{"encoder_arch": "tc_resnet", "model": "contrastive audio-text model", "dataset": "babble in 24 made-up languages, each with its own sounds, syllables and stress or tones, from a formant synthesiser", "train_examples": 39062, "n_mels": 80, "hop_length": 160, "input": "log_mel", "spec_augment": false, "win_length": 512, "tokenizer": "word", "vocab_size": 7471, "loss": "softmax", "embed_dim": 384, "encoder_norm": "groupnorm", "encoder_activation": "relu", "encoder_weight_standardization": false, "encoder_drop_path": 0.2, "encoder_depths": [2, 4, 4], "encoder_kernel_size": 7, "encoder_stem": "single", "encoder_dropout": 0.05, "encoder_widths": [128, 128, 128], "text_encoder_causal": true, "text_encoder_width": 128, "text_encoder_layers": 6, "text_encoder_norm": "layernorm_no_bias", "text_encoder_norm_position": "post", "text_encoder_activation": "swiglu", "text_encoder_mlp_ratio": 2, "text_encoder_head_dim": 64, "text_encoder_fused_qkv": true, "text_encoder_bias": "all", "text_encoder_qk_norm": false, "text_encoder_parallel_block": false, "text_encoder_inner_norm": false, "text_encoder_positions": "rope", "init": "lecun_normal", "residual_init": "none", "optimizer": "muon", "muon_scale": "match_rms_adamw", "learning_rate": 0.0062, "momentum": 0.85, "nesterov": true, "orthogonalizer": "newton_schulz_5", "adamw_lr_other_params": 0.0017, "max_steps": 11400, "batch_size": 512, "epochs": 149.4, "lr_schedule": "wsd", "decay_fraction": 0.3, "final_lr_fraction": 0.1, "warmup_steps": 340, "weight_decay": 0.05, "adamw_weight_decay_other_params": 0.05}
Rows from block 7 of the audio encoder of a small contrastive audio-text model, named by matrix and row number. Rows with one number belong to one channel. Each number is 128 + 32 x the weight over its row's rms, rounded and kept within 0 to 255. All counts start at 0. Numbers have three digits each.
After each channel's rows are labels from the 100 clips, of 14848, where the channel reaches its highest value: "strongest on" is what is common among them; "loudest band" is the band of the loudest frequency at the time of the peak. Only what is clearly more common there than usual is listed. The data: babble in 24 made-up languages, each with its own sounds, syllables and stress or tones, from a formant synthesiser.
# convs0: first width-7 conv (encoder.blocks.7.convs.0.weight, 128x128x7, each kernel summed), inputs 86-127
# convs1: second width-7 conv (encoder.blocks.7.convs.1.weight, 128x128x7, transposed, each kernel summed), outputs 86-127

convs0.32:095125099118172119158135129095111155149115103117220172153116144145172152097115176087107141128085124115126131087151104124173147
convs1.32:116142166128166170115119091132161188134105118132148146145095169132177107067165164119100134098102150101204104105144126097121138
strongest on: /aɪ/; /ɛ̃/; /a/
loudest band: 250 to 500 Hz

convs0.107:106140171172111083102095164095112129092071065072156139201157136185066128150121105166096095090106155167095111155151086170104094
convs1.107:112165147101129083068114147151119157171140128150107091144082165133096149196157073130156109104126142136138156108154136193112074
strongest on: /ə/; /ǃ/
loudest band: 1000 to 2000 Hz

convs0.108:052121125142104096130105110105185098153109077183141111118043107149100144109137187101166128112145118146132130178119084097065208
convs1.108:098162130145125108076135150108151095124158098169140134059013093165136148118184130055157163145083140097141096090124133156107116
strongest on: /k˭/; /g/; /ɛ̃/
loudest band: 250 to 500 Hz

convs0.4:199147082114070097162124156087113141102114118120153128067110157186067108172124152117152140120162166242151140136154132138095166
convs1.4:183062105131079134132121205167121158156109086141142133133077151141094131212152121126122106106104159176130160128132158103113148
strongest on: /ʊ/; /ø/
loudest band: 1000 to 2000 Hz

convs0.43:149063089118144173146187061078142118116105115141095135158146092125065112137105110144094140134146064069112182121143126173159171
convs1.43:157110138070137124109115108107156134152115119095104132156115112153108064135141131134048101094097146112138161162060079181118144
strongest on: /z/
loudest band: 500 to 1000 Hz

convs0.30:100087093150165135117141050102127093172082095121092139181077114127112098076159146127084158120148100106141110148099119092128182
convs1.30:151122111158136160107104120165129137150121107123121170115116120127112127116159153158108115090133195090134065122150119173151144
strongest on: /k/
loudest band: 500 to 1000 Hz

convs0.41:118098162169124193122110097112140187110144112091187157129086163146173120187077139119132151118091110128117140167146132154090137
convs1.41:102100185093137176159121182113153180131134151104130152116101157150159120154072102102126122156125190149158153152103150138103138
strongest on: /ə/; /t˭/; prosody: stress on first syllables; /ɣ/
loudest band: 500 to 1000 Hz

convs0.65:142137137134127128117103171157117148114110163120162081105177104192161116108125138133123098109164129168125133135109101140000073
convs1.65:120098176090143123114124115144100141085109213122161092113089141111153142091109105114141098114112132106092230123192093138080066
strongest on: /ɔ̃/
loudest band: 250 to 500 Hz

convs0.104:045134130098102194171155082145080140092038104123169134104141167146120142080107109151110117103122164168098091118092063157254150
convs1.104:087134138117084121085117116106162086136114074139135131096174106107101157111078143096099204153196144132177090101059093140145116
strongest on: prosody: no stress; /ts/; /z/
loudest band: 4000 to 8000 Hz

convs0.59:131110144102144140082131099089162147153202122164097116123115150144103174169111042110144127161148101094114126138115109119154229
convs1.59:110115152090116141097159073145083082122187130084115142113042091131130184136128075116138129126098093102125115125148113136128146
strongest on: /ɔ̃/
loudest band: 250 to 500 Hz

convs0.101:080149125140129111147118157154174116175160085133167148186091089154154135160153132152146180117101110136077083187132116177135187
convs1.101:088052114129103133076120152137191076140109079145156134169092076112142139126170144122110183081101115145099162194108091069116112
strongest on: prosody: no stress
loudest band: 500 to 1000 Hz

convs0.18:128090136156082169093121093145123142121134109127127169077111167092074099127119146137154150136108141118117131103123110082104072
convs1.18:141143154131120123185064124129068082109127161130139133093153083092087123130102094141137093099160149138162178117082111163177094
strongest on: /tʃ/
loudest band: 500 to 1000 Hz

convs0.69:118122177087126205072071114116131160127161110136085189131127135085186147109118098117134117106116148053122140169132104111241094
convs1.69:114153135116133136124093131130083138097118065139126115100166111145179158113072144129092181150171089088193145147115106133114096
strongest on: /t˭/
loudest band: 250 to 500 Hz

convs0.61:140166156143101122194134096094124115118136151108148134092143187156063128141118130116128192141101158128136143146136148148255219
convs1.61:121032092109145118038129160130107144135108108100109115099128057129130143181122179131058183124146126145198121128118110165161162
strongest on: /s/
loudest band: 4000 to 8000 Hz

convs0.16:121148119126159101109131084111114100155090145107112093155123193107172162101142093113143082118100156248151131077119115112013144
convs1.16:137206174110165121099146131107105075128121117110139087159159216128108171116139123115180135179133112120056112141133126133125149
strongest on: /ǃ/
loudest band: 1000 to 2000 Hz

convs0.109:108105157160070135148123123096157122186109116152053095121101135173084077121134157125154164099120124136097115179135078135188160
convs1.109:113135106170100112094121184166152142164151067188103147099131122120102220164172124136107125090148097193131134189125132100150095
strongest on: /y/
loudest band: 4000 to 8000 Hz

convs0.28:095105116103106141158115063079151114112126115127125188066078150123111137088079156104082143152145121150042128132104105147255139
convs1.28:120101109159116146112142103154104126158102099149142110122143073129097142067116126112093229139138137073236082106059094137147162
strongest on: /ts/; /ɔɪ/
loudest band: 500 to 1000 Hz

convs0.68:143170163163128212104135056170103054146133122138072169156146079104091125118124087116093103139108095000102115138130106105098127
convs1.68:137136179161077165116136089126101091164159134118133167145175110146121129098083103158139106155130082055155059128058135190109141
strongest on: /k/; /k˭/
loudest band: 4000 to 8000 Hz

convs0.21:051059105149105131070122146094115162104113104152105140170110081128069136119125117129124102112083122110129124076124140102127250
convs1.21:136162071119127104164130125127092100139128148117102186159065145103110152136142116138187103141112128087131112130147152134122200
strongest on: /y/
loudest band: 250 to 500 Hz

convs0.13:118131112119239126134125139166144134123117114104115128166135141124084113147185143149143117124141140053146157133126119134088225
convs1.13:092098101167184092102088138150101107182114165159100143143165149105111147113170138103134133089141115056113157125161117076112143
strongest on: prosody: no stress; /a/; /ɪ/
loudest band: 500 to 1000 Hz

convs0.51:109166109139191114094123122146144124111094108127127087139159153083108140121129144180134120106090124110170126106123081165164174
convs1.51:179098133110110114104138080138149111142098147141102130170190137106109059124096140142119129150078145106089125131101116120103141
strongest on: reverberation
loudest band: 4000 to 8000 Hz

convs0.67:078095163123138116092174118131158149148141145141075110141146149063116083114119104164109117098103089032110144132144152131136101
convs1.67:040137177108132081129150128101104137110154100106103134138159131089129144131093112116137141173137106137141107144113122136135136
strongest on: /ç/
loudest band: 500 to 1000 Hz

convs0.79:130119143155141233112108110162087142146101149123103143138157129185099161104124086121126123098075135146156129161083080103118065
convs1.79:123134163124118173145110113184128134137130162145123119115095118105130160098099062074136124153141127091181145126134105198143128
strongest on: /tʃ/
loudest band: 500 to 1000 Hz

convs0.97:111044072185136183067174206094120091117128088163114154145156155136126193113172141132185133102188127156148132095120100143119138
convs1.97:074168109097099179129142151106118120049142111198106101110176111116098175121183114084108180131115118134114112086148093127158105
strongest on: /ə/
loudest band: 250 to 500 Hz

convs0.81:121126112108195141153121196103144144178144123162173185108119108128068150150174112098106129105138092083147148139138137132146083
convs1.81:156096142134104123118081145115188182107113138171102127147101125148075181176180137149126175093112044077118180092166144143128080
strongest on: prosody: no stress; /dʒ/; /ɪ/
loudest band: 500 to 1000 Hz

convs0.63:087138137102152150162120098154137149157107121120061140146121142063126149150154112172109104103087162158107144151105107155051105
convs1.63:117119176164122154223128101156104100164120158149109144137215135085098183104127106181130122149120193144146121108141125076096099
strongest on: /y/
loudest band: 500 to 1000 Hz